From a checkpoint of a small contrastive audio-text model: log mel input, text encoder layers 10.
Rows from block 3 of the text encoder of a small contrastive audio-text model, named by matrix and row number. Rows with one number within an expert belong to one neuron, the router's apart. Each number is 128 + 24 x the weight over its row's rms, rounded and kept within 0 to 255. All counts start at 0. Numbers have three digits each.
Before each expert's rows are labels from the 100 texts, of 14976, where the router gives the expert most weight on average: "tokens" is the input token at the peak. Only what is clearly more common there than usual is listed. The data: short pieces for a synthesised band: melody, chords, bass and drums.
# router: router (text_encoder.blocks.3.mlp.router.weight, 16x128), inputs 0-127
# up: expert up (text_encoder.blocks.3.mlp.up, 16x128x128), inputs 0-127
# down: expert down (text_encoder.blocks.3.mlp.down, 16x128x128, transposed), outputs 0-127

# expert 7
tokens: "n"; "s"; "w"; "u"
router.7:117108094134134153101113112145132142125109120150100133105100144078108152124155153148122117134132099157117128130158173121180123110138133118142054116147082126184085106078131163119135139164109161155150170133106082097156142125124114137123143134153073128125161154122142139153164148130131136108121132125128100097164146143076119095120109175140115129147134144136095138150148146152149103112117
up.0:135157168115145115150097136130109188145139156138149157141138059103109105140131148081121126148104100110154110145142113130127159144134127097104122134141125171164126105150143139144103152135148137110114069135083133150126136127153174154148117127168122129145095105111121127148104186130134144120133171101113096136081118135109111088157133144118147109115118124139142134083133180073108115096115
down.0:125149113081132101129130116107114186139122110142122143136076121130118118127119167154107131079111132132144152137152088151155144110140135093117096135132120137139067119169133142133139110180138135141143132129122087104128103096165131109189135124154059149136129141081140162106137137145183144149124135128133122133085127114118160084132106134116145112158133118139118175111139185104131134152159
up.1:110126150130129118130094123155099115116146154141158166095136098114127102117121145071156104148100137141143137128118128141120144146129101119120123153130166154198146102141173101180134151169145121097130127101098122096132134147130099118176097122135128170144174117108130143139108175156122062128127176121133118178087134114109167072144127137128130103130124124134118121105133137163136110094138
down.1:161137102091152099123108150122109207123110139066146130156158157154088099136104107099103150105097102110119155158127072134160168142121126100118134114141152131145082126165129136139128128143120130131128134142121154089143128094143114158127149118151120145142110115089101133144145143131186119110160112123153127117092118126135144105115106107147152167169134089116121175130126151117176153121099
up.2:162100115090152085105108103132116135128131134121121158142161124134096096147127132125108096130123139105161138104134106128155123136091119063126103119121167153120113131148135131150091118107188174133113124139194133121117118128148128176188145134140102141125117122090108119081142158166158123119109117109137113121095136103129160137153093122152159144128118039112133132126139139127099112128108
down.2:147157082129132121176076113116112148135153136109165125143134100154136091111104123103130122102106133124174119131140123163149190129110135101153086110123137138137120111158104095133114113112124147154133107155127118061127121114185113149146119142164109130148144097088105136136132145143132112123100163110131125155087133143135174080135087089107142108092085121151115149136146168126160113113104
up.3:124135130147145103125118101117139100106127138060134135115170111189116118150127093122126134135133181136155129126122133145126124152104121115107150149110191179125142133156130082147169111119158075106121132144160120106113140125130139164183116133103111103170157122123080088110121132150134072122099104132126139156142133097131152113114128087140139144121125066108176117128120138146143107127115
down.3:102158133143130123147114110106118098113141158111150139207138111187158086092159127143138105127088120109195097130120147141116138135129109106127107124138113135102125094106175129166100145152138134145133135121087099124101146147167137148131062160164101144142119130153123093134083134128113130147141152073143110156125106117081143104125098130135142105138116128135114137112121104175149111129116
up.4:127144138148151106142115106110123149136166101147148131151163089075074143121140118143096179142110093146128140142127131123129137138106139138117100122090117166145136139131133149142122135133124103124094108135095155131115145130143106140108110145120143081145173119144094092127153130137135144114123140118066098083103110154191103128125135142122141167132123106137216102097106171096107106130152
down.4:090156148143100120134128123115131150183172103175099124168090127108102171090172199130105113091122110090135124142161135119131125109137147111142099135121083131131117150109127149113090119163099132157099094106113125137147138156135087100116117139138126112106110138145125143143129116106149175166136176100081118121102141155105120104164088139110112116146152149149133135112125159107110142156123
up.5:109114163150111140158082190118143153143151158123107141126111175133144096100100116100124092113130150116121140140127074134099139140140138157118166150154169126087119120154112126119148152165102132126110127116118140087125127142118120069155135138107181130131184139119151118123097135121115100181120122109131145137117120105109186100115129054153151145118124133159122124095119119096120150125106
down.5:117080120143118116121103110109097112108131103128106129135143147138106150147139092190090104142134128122094123154165110073173111131105126180116107130102142108144174141089088143104157093113118121118172137130091173120106134135103102142125147129157171123178139147142144157170118127131128169101131110151146109147172166128130135143134123110172162152176157102112129119140136142123107129116119
up.6:112106146072132091105122139100121168136104116102113138173145130160110112154132115161101127113119125124148146112154119109131128130068111114127127124128109135114125154108110190112109110138149154139124140129171161145119153147134125184136158133128141114137072149123147119068148102155161139095144123138137133105137141163147093162139125115140168160124120057088158128156150150113138129132074
down.6:184136099166104165137127150131135134139158110100165094172114137188116141120124135112122126097089144116158110089123136144105127116145168099153092151110112117087160127160121113125133091097141144149115144126132122086138153113144126134144117129139117138156161132113115116126121120160112125102104136120115109176122118135150182104122113070116136085068070126167122146093097146126150128142107
up.7:156094116140137129117143137131129104114114127061115133153161140185099119140098122132126126141124177110161135116128123141139121119099115113100101141135153161103109121142126094141141113105170092136125152127181130118132138150120146168204137127130086129133154134126103114085141144143123117122102110121134138156124151104138170124129146129140146101110125053087145135142136111176118090119054
down.7:150150135115164130125106124136121125125149141117137136162147077169131117138130129140140122137062098106188119104112156175123159140087104136128107142119113179121150086153154128142098123128178154143111115142087127105136137142161143163171097128138082119156116124158119138129106150148126113097129157145113071154122118125146119090138130144104116101104095115147112151083153137159129077098114
up.8:162120132124151111119127106128136108106114152052135136150158124210108114151092083137123114129129155131139118112125137158130144147116104121095135145133177159121142128170127081140138117113162096105122145143160124110121138133126158170178123120121104111139142120101101128092121167125136083109110110132149147165110119084146190141129135123137128138110113060108159124130142131156132117144087
down.8:133167152138131110159094121116120119126149116120168137167147082189139102117147127117120106103073112116169100087127140137104146125101137078116105135086132162118143096127139127131086107146145132140085117140115109121141154148170113154147089140188098135175132122126128110132104127142122134148121184090123097143104122144117130108140080116135154098112082112127131131100143145158142111110084
up.9:131134123151122102158129145065147109099144116140155117135144128066109136162134105135129152135132102153102124126118141132122136132127133134114155128119129154151133129138125154118151107118125069126116120152094129160139135122109137123112108146122124063129175134149090077117136088123138154136115108106098128099119136145126105157101138108115122153128127128105243103136058126158115127135170
down.9:077156160140114124130152101157163129163145115168115092094117136103134170119163156140105118110157095106092153151137167116129090133124129126139139110150085137120141138086132144116099138130120127145135104118109135164150117137098129097101110114111116108096121145191125141157108121061100147151177131114105119110164128135070101126148134163114088130153175158147132113101149121144113123145119
up.10:105137123123140095130127135104150093114156124079143113122153121142130133141138081135140146124144160133134127113125119143129144150092146140109152155112150197107143149198123114130178095117134071110107131154151130109123139125134141130151100126093115098169157126130097048116116136147130105107107094130107154141116131089151141108104141072139129158103124085126189109113087130131128123140114
down.10:118157164154126119142110091101111133099145152121133149157128114179125068089155154090131111144085128127144111137122137094097140143143115090144093106093125101143115111113165145175085151163114126168095115120139113146102144162147110124097087148148171154149156105150127131139095098153082136159131161097136106145151155140085134111124095127128146125144124151136135133082124162115123134110100
up.11:109124181143137124137103115106126142135150139124129162141132140153106071116105121094126119158104162123129108143123094115111184123159127166109146177108151141116156136138123104139139134136163118081124128139121172132123134162173112102116120150097166130160154109084120076131100141154100113144161129129106132124098106110134170113136113090129146118123109079139147120076099177088099165122147
down.11:086114122109105128144123145130122134153133121129113130153137163144092117119131129153090106124134087099152127160146073121146130134147137201121132130129137121089128133089079151083100102139127151147163138138114175128166120131097096116093171117154170122122114153159167145194121126165123151131164118103167127127158157150126116109137090142154147139159129114109107104129150122089097147113134

# expert 11
tokens: "i"; "k"; "r"; "o"
router.11:148134165165136153159131162106102163140159099155147165151127095113092149129114150159104127137092100089143095118132099185108145125130142134121095136099098176098146099129112125101097089097173124148102091134105148141155132155176135137109138148148122099105137110146134148147130102114108160142141142107131102094089131153141118141144143132100127097095084154133152145102160148111079117139114
up.0:107075126119102123087114107109105153142092109146058139116134146124092137118159129154108126124140115124154127148167110066149121114115140164137109119138123083127084173103078154104117118151144131143146191114141150137123155122109102139118171161114150123111094159118140125105158113130145139112139129130119121101169170139167126140145104129166153161165166092115121142148121143101123129145152
down.0:116140154129124139098115098126110138125111079188120075096125110146153170118137157155120112128134118156150115110153185129157134127095125193123062136130089105101121145092099149107060123139142142169121128125107139160132145142125121128129132139145110121121107127155149155088121127102130136120112149166090126124143104168159104123152116175111122121152158123151088140139141116150118105149157
up.1:123098134150111115114114165099108163136108123130068171131135127159104132101134130137114117144103119126160095079148141132144153118123106161104098124145125092098104126122117127137114114155170132166121163133154110156113143128160127143174113149146104151148113115097131126058129077174145134145112138180144126107205169125143126131134088124152173105170126120101127153126132137127109129122120
down.1:136142153132117140144135080111117135134115095178110111066133128168122153100145158165102108134127123119124116164154146100130149130095126141129063118124101120117125143094110128091049103134163134155132118116094174163150121132136166125122151146120125095117098113155143156144134104108119152114100176134115099109127167183148103124171134152145099109132133132146106156133151129118102104126148
up.2:101077112107115080102107104114116130121103111143084125107133173112094134121156125130119149126166148128125141178152091079144129119133123128129128115134118097148086170131086172129145125158108126142154126116154156157108141129087098124104155142151171150118145157105123119124158134123174159118129086112120153108115163125148126124127102108173177169167167096108120129150122137091132143163122
down.2:102138153117153148080102121154118125114139083160166096098123098121142156143155153151145127137121126175169141081138161127144138150076139214157105159107107125112137151125124168124102151132115143162096136139118158137127151118116083120126093151124109125139142136152131133095127141122115132106134120139111118142137056143159071092125133153110143126131163102144082123131133125146117111140154
up.3:118106157184108136116106129094106150136126110165100148191132119157097128090131147144103105135101109109150111113145159151130162111137119166088112148114108144071130109119113129134114073140177152140122154142095115194123156155164123141139108145156070115133122120135132132100115089120114147155124144141137099082174147154114143131153087114131138104150114119116131099129135159127100119139147
down.3:158125149147104157139135128107124144150136119156084157103138118174119157106132156163106100119123114085131104151141136124117145109119125080145072116145093112110154125096113121070054121102183128128134088126116144144144135122146176140139154127128128084106107117137169153162143094088122150130131156123132116111150181169125124155174132141123099102110103138141107153118146129112123103121111
up.4:115128159177112113127114129103125151149119117169131137193123115150103133110131142157106104104105110105141110110150167148126147116135125171092104115101104145084125118124116126143106077139145144157122153150076120222150145148163118134125080154154073123122097123140142131090121108120121144139128141120132109109155114172101141129144085122134129120154126121123120095113132165151103116149170
down.4:172118155142116165158140121113129131151131110163094165115146118168121150111136165150115112114134114097126097144146128129098138119128136076135064128145091119110169131105107103086068103113193139126139112116118120136156126139160179132145161141124121089099105113141159148173131095099131146137130157137128127102141187158130131155175138126133110109094101151154116148120141130115112103130109
up.5:113103136108142075139151139119111144126132147133122144136148146142082118147089104111127148101135135117097183165118087132113143181133111122100175099108159150098084126168121105139144099165110104141119131164135142135120121130105116153138137113139162124145145152116097098117135080156182108142113102121146151150093157118139112150110132074159160114169117095090146136153156121150104167119147
down.5:104117095100127093135146137121121133110124100080148112130137142128117146149123078118137136094144128137120146137156101149125121157138136129131196102129144151090081135155098138117147121132088092145144141162163112118126138119095110158142140127158113133141151163119096106103163102139157138151082090111103159145138144121152112139089077075152160121175125087095129168184131141151131137118113
up.6:107094124090108105107118085113117137140113126146101121089127173107107104112152132120108120132148133124119138174150104061155121119112118139138116109164129087204083147115139143150141135183092130131159131096102159129110116110076110118103146141151192152117121140112118130139147149127171148135122118099129129129107149133122143124115100138174142166173172123118102123157118132106152126153129
down.6:085132153109148120074104126166128133096165072194164097124105105071126146127146135143142126145140133162152129128097146150160134146117138190134154167092133145127110112162127152145162137119108134167107144124097136142119144151104095100116102134133131157133155151150122132064139156139113115099140126119113126129110080132167092078112133127126139117117148111118124110114113106153095124138154
up.7:170123128139157164147166152164134119119139143091118140087144128135146136144083108110152165146121136124117147111098108129106128151114113093142131118137151118154143107122143056117126170108147132094104103131191130065117087133141151135169153069089150117119138111138131131140157101137140104099133120132139132162137185107163114135129164142116109109116104147130142146137139085113121120079103
down.7:159098108162137140155150160114157110112155125079141116169145138077154140127147106125128167143124125110093158091125130109111073111122120141145133095152154142173155124109131138125124161121098093122127102152175123089121127135129096124154137107093127105119167114168080132141169111108129165107147110098121142150128141096159117149114146154126140141129103167101165092170130116098115098112087
up.8:106147148141109110149126137090144149137147136164159117182125116136116127117131138141127097101113122108127103107126154190121159126139122131095132149107111153073132106168137115146133071139134129137125119164087114199155147136141148117131078137169074118132127127121120126112073125122112140173127124119143128109115086138061165141129090094127143113109116107124139099107142143163124146157155
down.8:175126149137124162167131152107135128144141133140099183124134132156118146113128153140107114128119118073128098140140105136093131119120136051159092123142113135106173119112110107091101117091185118102124110131135130099150116155164173125130172140127123102120140128114153136176138098111106151121149146116160114107146185133109129148177144116129121119082081139155148143113130134100121116124087
up.9:118154122146153098148148112142133119107150177120139131063145132161111105149107097100135133150120140143135152140089130164116169170127107156114167162114166164127126108174155064168154126146127132095128110119128111117130112136145144141170093090113117138165145115119099097138094123193119058135121122146134144142115115087121134106108142089130126117124108103118125108116120131147129139089149
down.9:110137094122154106137129134133116117097121158127143091152115112122176091116149117112164113123106150157143120106120161142157104144115107142136162122112138145153111134122150166172143139140083125171145151140126096127089153126083089138115072145161120169145159137142100122087111160125112136112087098118148116178146075108102116111062105115145166159143135104113115112131126118166158130124127
up.10:135142138129150116131111149155101151120143159130102153051134142157133107104095104099147140131123158128143118104119089129106177170140129119145140175131152127096140111151116056136130154132153161105101124143188111092106108136148143137161149098122136118183125124111161098124115091165138089128140120160169140125120156071142126125130144088135123110118109120125122175127130128112120156105118
down.10:112097087139158118154143141122134085102154142081138099182135132073132123148138114129133156145110127119096159141115141130125095138128119126127174107118157158194109128128159143142147131140065104138159115119141119108137152135121080116127100129133105127131153133166068106132150156127122145141091101077101144149130117125108133104062124116127153153145102113089162105151115156150132114116123
up.11:109083125096127077118138124144115131111120143098104131092156158164079117147100110107131129097139146122112191164139100112127143182134107127093162113132158131104090125163118103130139114180123118133146143132163124130108113110098115150159151109140134144136104145112110109112139099163200102139107102146142154133121168111137132132119115098166158129187139096082114146154144124147123151122134
down.11:122110092117140085133146143139142128131130099051170134123134127114121134159129083100150123118130135131111150135140111148106110160148132098120182108119173155117105106161114142138168132121087119133136140178197081110132111134111105161149129109132103151147175147135107106092163115134122131148077095110124157145164145099128130117089101090144144124144098103092153140142120145144117138119109

# expert 12
tokens: "<end>"; "b"
router.12:127106097132131162091106104144126135119113104129099145100121123124104132127150149126122132148104109141125124138140145108147099097136124134154081132109095108183098121087115167138131127178118155152161185102120089089143130123143096145111133158181088145116193132135154141173159127135108137092140127140141102103190156119124105114127092170144135123157141120131088144138144145154147111106091
up.0:111173126140122082138121169089148123146139111112122124153124086127135139132147138169123121100139090109138117095142141148139144128108108154117120118142092215077109174172118132114114114117127107144125098176125150130137143148137138167111115186127084091149116149181106125101126122108139185107119122111125120131128122129132086138143124103106147145112141107141137141116115152098154135187102
down.0:144124090154129110106107113133133171141124135195119113186122137117089161098139155128092126137127119119114138113135140096131096107138136110143142131150126111165083133079135159172138142120111155128153132072064128103140131120132073135099129132158118088109172146141127138145130127105123146084143114073146118111123140133127142138167107133121116139162183153113174119109125170138118118150127
up.1:126067181130143109111134106130129128116114143132142147139151142091077122113110147147053145119123086130108144169144102142127136099128108151090122108087149163125122105139129102084111090126126125100132163134096174130137163175107108128140137152134108121135169158129094134154165135147171130113127103124087129114117100155155096131124133134139132116122114081098152120109146157142071112122150
down.1:135136095116146105140131120154129106118121088171124128063102137167143097137134089144129134080144088140133097129126178156165111138094108156131142136139128094156115082124137134141089159135121132159087117136134145119092103110159128110138178139147112133102166162133149197124143129127124113113115139146170129127107123147145100153122129183096089116148184148141124119110118115127155099138118
up.2:124125140128088148120132162129141132165124130150131130167094157106122102110118161099134121105143169095148120116145064107131111110164130157109111168149088144103149133096115121121124082106136143144142148128150155120156116126120136119068169141094194159125144181104145148076110121154126122168122090106167182145133141157150151097143138109132134151117137128140083122120117112134134139156143
down.2:097124114115099123101112143109120142137151153133090090177092138138127106094144134122156112094119151058139128066124128151119113095151119212147121149139099119148128139102125123154118165140109160159133128124095090108109116143103096125109114147125126160116120144121101153125111122139111132106106101152161155143105101117147184120156073098134114123119156132119078128112095096136127149139142
up.3:112099162129133117115094133111088157142142127153131152095120116115139082143094133133103132093106136098117159083155098138157132093150100133087119148126132122114123120150129133113100158127190168140093156107142219119104144155150101150136134136154124135115109106082182114098123159152113138118144142081138131102155103097141143135115114143156133113132131091128160128096117153098135104151115
down.3:137153085154130124131131153085135117133148092166067099204121124181144133073140118138068141125127144111135142093125135144119117118087103184158131167184118107121086126105109133144134132095106118172105142107089101104110137144137136129136111150150125130131078132164137123096104127140135118128105134129191131136141170127129139144133132107118118121117139146116142113124100110131112113096137
up.4:109098125183093112134116138120063144133094093146156151160135127124145134100112145114129168106136138103121114132159140123131096113178121100136134129152109091089128124104113121102112122145143179135132169100153120163141127150132144126116115116143146133105101173112172136093114079122111154177113127102168166137125141121123177176149121089130140092144112133117110152162157153105148167133133
down.4:144123120176111130134125143115147158155128188136120127207120148133113133068128138113103112121124136113132133084127142113143136107154112168114147164129140116169091093114152109174153132119138168140124139092062130100130136147126112122117127166103144106106133138093109103128098100125107144102137106106134135148088100102180168133169103092142158151110147123102145103124115140122114165139124
up.5:124119160122109137145109126107121149153140085150123148163098129098088143137109154152088138116143105104134119182142076141135127114165151171100112161153078174111112148149097132107122114119128095117147130125086197125134145147130103119094147177135113105120144163126145130137148165095116173127172126136102119132120104167171117121156123142113127109102115096140144121091142132092105111157139
down.5:127133101130134132092112106166138133134144091200126114142110123069112170108129153146121126123116101133138159123131165119162115137146140123168132109148106133133103105119133152138103154119137190150132136103125124107118129128118091111139134123143102134088199162151152169126150130113107120079123158101126112129142141146128111111158120200122090088134173155150107110128154135122102079117126
up.6:144158138160110117150124096123103156143130140110135130106106108151152114124128150121125123109160127137161136089144107110111123129136149096128129134117132116095166166111122134104083090100144169125130117198154103135149111103103090103088122091100111167094105127113155133069104161123107144147130166098157161176137120085133168109143131128093118149118128106113126139070150156130151148152155
down.6:129125126152127119162150110126106110123095148184122113209111162157121118070158179111136133112105121091124103113139153129124115074112112155103148153119108117130100164118179126145139125127114132170162119089076135108145141153104112141120138124147149112093112117120114117116121132128129126111095144161138095123103121109144167134178131084142156125150115088076114128119126125165127157140146
up.7:171139131134138107146152122092140140129123108074137140147163099139114172153111112169101155118117107122109126112127130148110120121102117111103128116118107173101134153140118117099132111087156083127098110162148175143139154097147148175122135140110123068123104118163103124095164120094162161119109111100098118142100119160176086160128150128105143153122098103132181121122116143107133131161167
down.7:134121153153161128113113143169136137169136147194159118171174132129106167100153119132071150138118116148106126099138124088119127086123162070144110131137121103158117147113138141115127154095105146114119129099105098088123110150163129127111146105148133095133163138112161080153138100131116131061159137102119117107130146146143098139179132101135135128155138159111160112124101169117137116129132
up.8:124115145158087128123096147089154154175114121134099157199126133112129119124141157166122118113163139111113078095126105120111117162128130106141150175132140110131153176131069104133136089094157123133113131153129143136111129126117120103091146138132159161097144148120134117073117107114095149105113124088139186142130134124137161111157119081133138158120109142121167100131134132096128173149116
down.8:106121110135113132102090148097101151143130174163115148198116132122126137051142150137145125123125171085139110063120130126133153089139134102134129164103132086138124131098161133165136146110121165155124163091072076109152136131145101135114117138124138155130149114125118112113116122130111140110099093115142150122107098099153190126117109080132154125140128150112140125114122146136145135161133
up.9:138155145137146075140168140115143149127138114079122119142136087124121160157123125171104146115126078126122141130125139168119116125104125154116122138127083221107129126152145149092106113103129086138116108156117166144148140125139149166124117147110068091128110118180101127099143127108149157133134131110106092143119109155172082148141146138101125153119120091133149129105133165114109123158146
down.9:143145122149143133109117116167123155148144131207125115164126116115098163079148134123085134130122118125120145132144180111156120097111155083164123124135117123177102144079118142153111148098111162126139143095072133101145114117154091103100131149136128107125180123142146109150142119107113154089154124063133107096133149130114122132169121136131120131152172142115141110112129176136105107112115
up.10:117129095112127126110121167138102142168112142083152101098100134167135115120099157163142109111125139089110133083151117133138110113149134090123108147122083159126113104138146159104081091095106124130125112145176108144158103133056103116119132091133124125116115154150165121096112171110125148144112147138154161140172138077130171101136093134125117100146109138140101123123128108148124147152074
down.10:105117104115109156126112126123135121124138130128122091203102126166117128101140153105101085097123128102134117086134136095126114121149109188128157145111085135120118130131139123140166116133109137122135180115062141116159133127139110113081134155144158123091139104156137142148161124102094146108148113150132121189118105108179146134110117108130152156170191116096125113111120130153117164114118
up.11:148114097144115127190190147107154115166129134092167101132128157128133175147084141147126120107138122088093148129113131150123113102143148163102136093131105144150128116146138117085138077086102114134148107135102134144168109129112111137111180100102159118128148133150124122161135130103147129137115101093114140170127155133145104180134148143122100130126123184111163101133138079120151121111155
down.11:168138140099127099172139138166104104109142119129112149101138109123105129155111117109148162120112123166086142133134118103117170123173140136105188124091115100096117113138130162124146153126068125089124121098133145115113138132115123141117147121146155108150155121142113098170151135080141163100150149184126106133097121132168067150124149137142155135140151128104183136113112151106099140090106

# expert 0
tokens: "m"; "u"; "<end>"
router.0:122136144136105131149137168081109104118084137150139136147126115129160106146145116124141141155139128144103081142107119109104106122163107130128186101163124110121106145117147147099132142101102081122155126119114169179106151117098156109096113145129183129134089113144135113107101144097095177157123117096161131154152107174087092169107133111147152158097126160126141116134084120121148145110157
up.0:097144165132159105148127122173124121113186156166146132185132109141116128134131127105125105136107127133136166153104122162106112173095110095156145144087140176095146097161147129181096117159112113153092105119093138137127123159130125139147089098143125152145175117163095109157111112144127108123127152150138126143125117128116113106132138110138132079120106107116104098101166099182089124127107
down.0:130137171145160131147128147133098151143175159155135131140121111145112101141099158110112140124092140094181157132077120167115134153095104153129109147093131159130147101133166096174078096122170147159079088130100163107137093166163099133138096112116132122115117123156119147138117118154136099105138140141144108161089122131148145093149160129101113109126087134127133103085154131131106119116124
up.1:108141089126115103134159158101160085115123107121154086141122127114142169153155097187142139109170141141114121093129153133134097123104146120142147121142115140101120163133122141093177095064111100145142132150139133142137137098103140125111116163100125104125139164163095105096120158104119144123106060102121163143153112134122120138119153119131120166114150125135166101149102095158163132181138
down.1:135150108153104114150151104117137104119113089135159093068117118104158171135156115134156137108153109159059126136139188109126121142150149104139176103134113130117112132129109140100136124112079119121153103138151104171122138102069147110104128115130128117126162152154119128115152108058095145158095128109106134134177150167092102152102128147118113142131131160148142125152114120132111129126153
up.2:106137106106122108120094134136176162158176140137117121121131152106114121087140135161104105097140148087159137082164110126137147123101159104140094179114150116136164142138101117154124108134170177138101119160123096077143111115136131122142126142093101137133133137094114119128117093169143085117145110111123172078104148082144161089158108105119111155139118118143115130125135164098131128168107
down.2:147163105152166184140162144158147128128137096124127085111085131122135176144106165122141166110123106140125141116095146155123111115134148121157086123156078111137122081125144122124091153106112144148112116089126098097156098118164120139137127115140107127087108134135129178166155117110142126139154154141100090142138141121119115118133148159078066088139127182155106143119156116144118117108116
up.3:160100150173099151119110089140117118167125099073189154084109119155130122134098171096125101115113141115125110135162130138159130095171124118090114147161106142103153124142105122105113137084130127091144118124169146143148134122131128129137159087125130120112122143122159165081145180102106147125125149125126124175119114137139122130168113171102141100073123127130141122110118175099120137136159
down.3:133101084144109151126146134117089179157112114154054152115116140134089119121091211120114139138088109094130142128113113136143132107149088150108104116144095118144080088149145144138091112142135156145145117094141127119134130144147106138153121110135135139093121123137131184133142134146120163168142179125156086120140174130121120120142128157114145116143159146131108127099162130118098107086131
up.4:190115157175109182123130080130112128150111115101152165098106120153133115150081169092127109119101110127119125145140146122138149095164117144099121111152126124117145087125124114108110142135146129088137141117148130136133105114129144119149153045121136116099110113104172189103136152106123132132125152135132105162123122135123119144156138194110116070097097140120132132120150142107099130099143
down.4:142108118136129171107142141134095128131097111137061161124126133124123115149102172111139135153077100121145107145115099129121113115169105146112126089156076106129112113130152159126100154126122140138144136081154137140108130142145136136135139121138137120093108110144133177143138144134120185177151175159119063130155144122114078150137131167116142106123161160131117155107142101121100097075105
up.5:083148123113109137154137224095123117121090151157111123129109131136164101110161115115153136156139134127125100114108103102112099107151128138134152120163125100132103144090182141116104157123124111146141130127123135148107125119115152099104084142120151154155078130142148103092083125120090162160125129102176138166165117148077123133103116101150135156123146160149112136117090124138159139115143
down.5:135110118097109122153131100104100110125120161138124133087139152093148084111127107100158119151137133142109105154135113083114163138186119155106188106119158078131128151128117143113160130158110133106128113120146136165095146133107140077076122152142192149138132123095131118130111123139112161170114121160115130095110125119134120165076104104155168156134148137131139156149097104109127162102140
up.6:103112103103102131149105180122131156138131157163113119131103172107140101070140149105146097120164197083132109096141091111120117112122119119147127136139158095158142142124142135148106120117121157151148110108146122121131105147107114101102130122132147178109119153091127141122108094146117138141118098109161196095131153094111165115132104081148141145154136155123081139157140117111153150141090
down.6:115114120112086125139089108094116143133114160152127145087132147099148080067159107121141099152140161115121093110147121059118159110150118121126127133132167079138160159107112119128156136148145132110116123127121105140105131137119137093094127143132161165153118107085124098113092112160124136161105121126138169081122124091120170139115100077166163158129120127128130129134102128094151164141112
up.7:088149169127167091129099118194128126113186152166148125173146096134113127119142120119128090132102121135151155134121138152107134178095120098151143150077137169104156103166125135174106122173119128144096115130091113129126133157143129141152100110157107146157167113134104102159114112150119093113128162147127128117119110124119126099131113104134139085119097110127105105095151135164094116138099
down.7:131132165142170138148147161136113147139170170166124125139127116144113118138106155117106135128096141100177157123070117179117129149086106161132110151099126153136148100124169102155082101108173141153078085124106165107147100157162121134134094121112133122114105115156129145137109126157128095111161140135152099173099121138135131099158161136099107110117095138136135105095156114141111101112123
up.8:118130083105154122095107124148169155127152145134097124099140128078125132094134108180112102128139131124161151079144136123147142123085151108137068148110144108170144124098106132157148131158175177124114153149113100058144141113165132128142134170123084135141135122088123103156125106163137085103139127110126138075133133092137160099137115126122111147157144118144123129145141146124146105149107
down.8:113131105127152140126145155166168129130148120134109090155090153142099173128109160146118128096139125095145167096124145169138106117079134123147087123135093141139116095104137111141084120105138156174111139119111094095172085123140120150147133110127084140085125151153130163152150108122161102116147136137141119122135148119122138093170149164105075108166145143128095127132182132154120113139090
up.9:108140170127111131154117166093097113115095130156129165143122101139159093137154124109133141173103115149120091138107122106105109094170108132132151103153120108128114129095166144110101163134109087137148150119123158156109157134114157115104099147138168140144082093141156115100102143117084169153127157099168098177158114174091095147109119124139147136097121165128133123112099135112129126085139
down.9:147108125110116139131127100106095124120104158134118135098150158106136081116121108095152137168122130147110107167122102078121141142163113162104193102121135076135113157124129150116159138153103121105143115103150153156087152139096135093086141147128207141132141111115130122126134130127103166167116124164122120115114128126135107176070124112156174152125151141124139148141103100106120144095143
up.10:125131100108150129096095105165156140129138142142114116117142130085125131095152113177125109121125126138163149075147150121144146114088146106142063142100130114180156121108109124161150128165171175135119157142112080073130141113152124136144121164141075133142149126083128119149124098165127068112128129108119136072135136097139156100136102129137112134161145110137114136137134151139145106145100
down.10:108134111112161135123151163159178137129158135131107092139095159131095176125116150160102127100141120109140172101116135167147106125090149145145088129133108141141110098115137113149095119107139165178105123129092106089170087117142118152151130116115083140088120149145128155168146122122172102123164131141150131115126144111124131100166149165104072112160141134133095120134172117152124107144101
up.11:148133108134178132114144101146157147114137149118106112124147147110097155126126102154084141128125104157122184119104131130136156144113156162131092127083147117184117111111134103155161129160128151100096129138082086104130115109154128144135137137098101103120130116121096129179127095129165048121157125155081106059115131108158143128130142146112100136168141121124127128135143122158130101122146
down.11:077122123134121121097083149158139166134144105128112127129087134125089117106144200127114109101123124080155163114140124136146116134125121115154082148128112152132112114116150148175083147136130177181130137134118120099141125150134078135135111125150103166115125164149114147139126109132148122122139158099182135098126151105107164075163094134116117113154134125138107105107171143118137145144076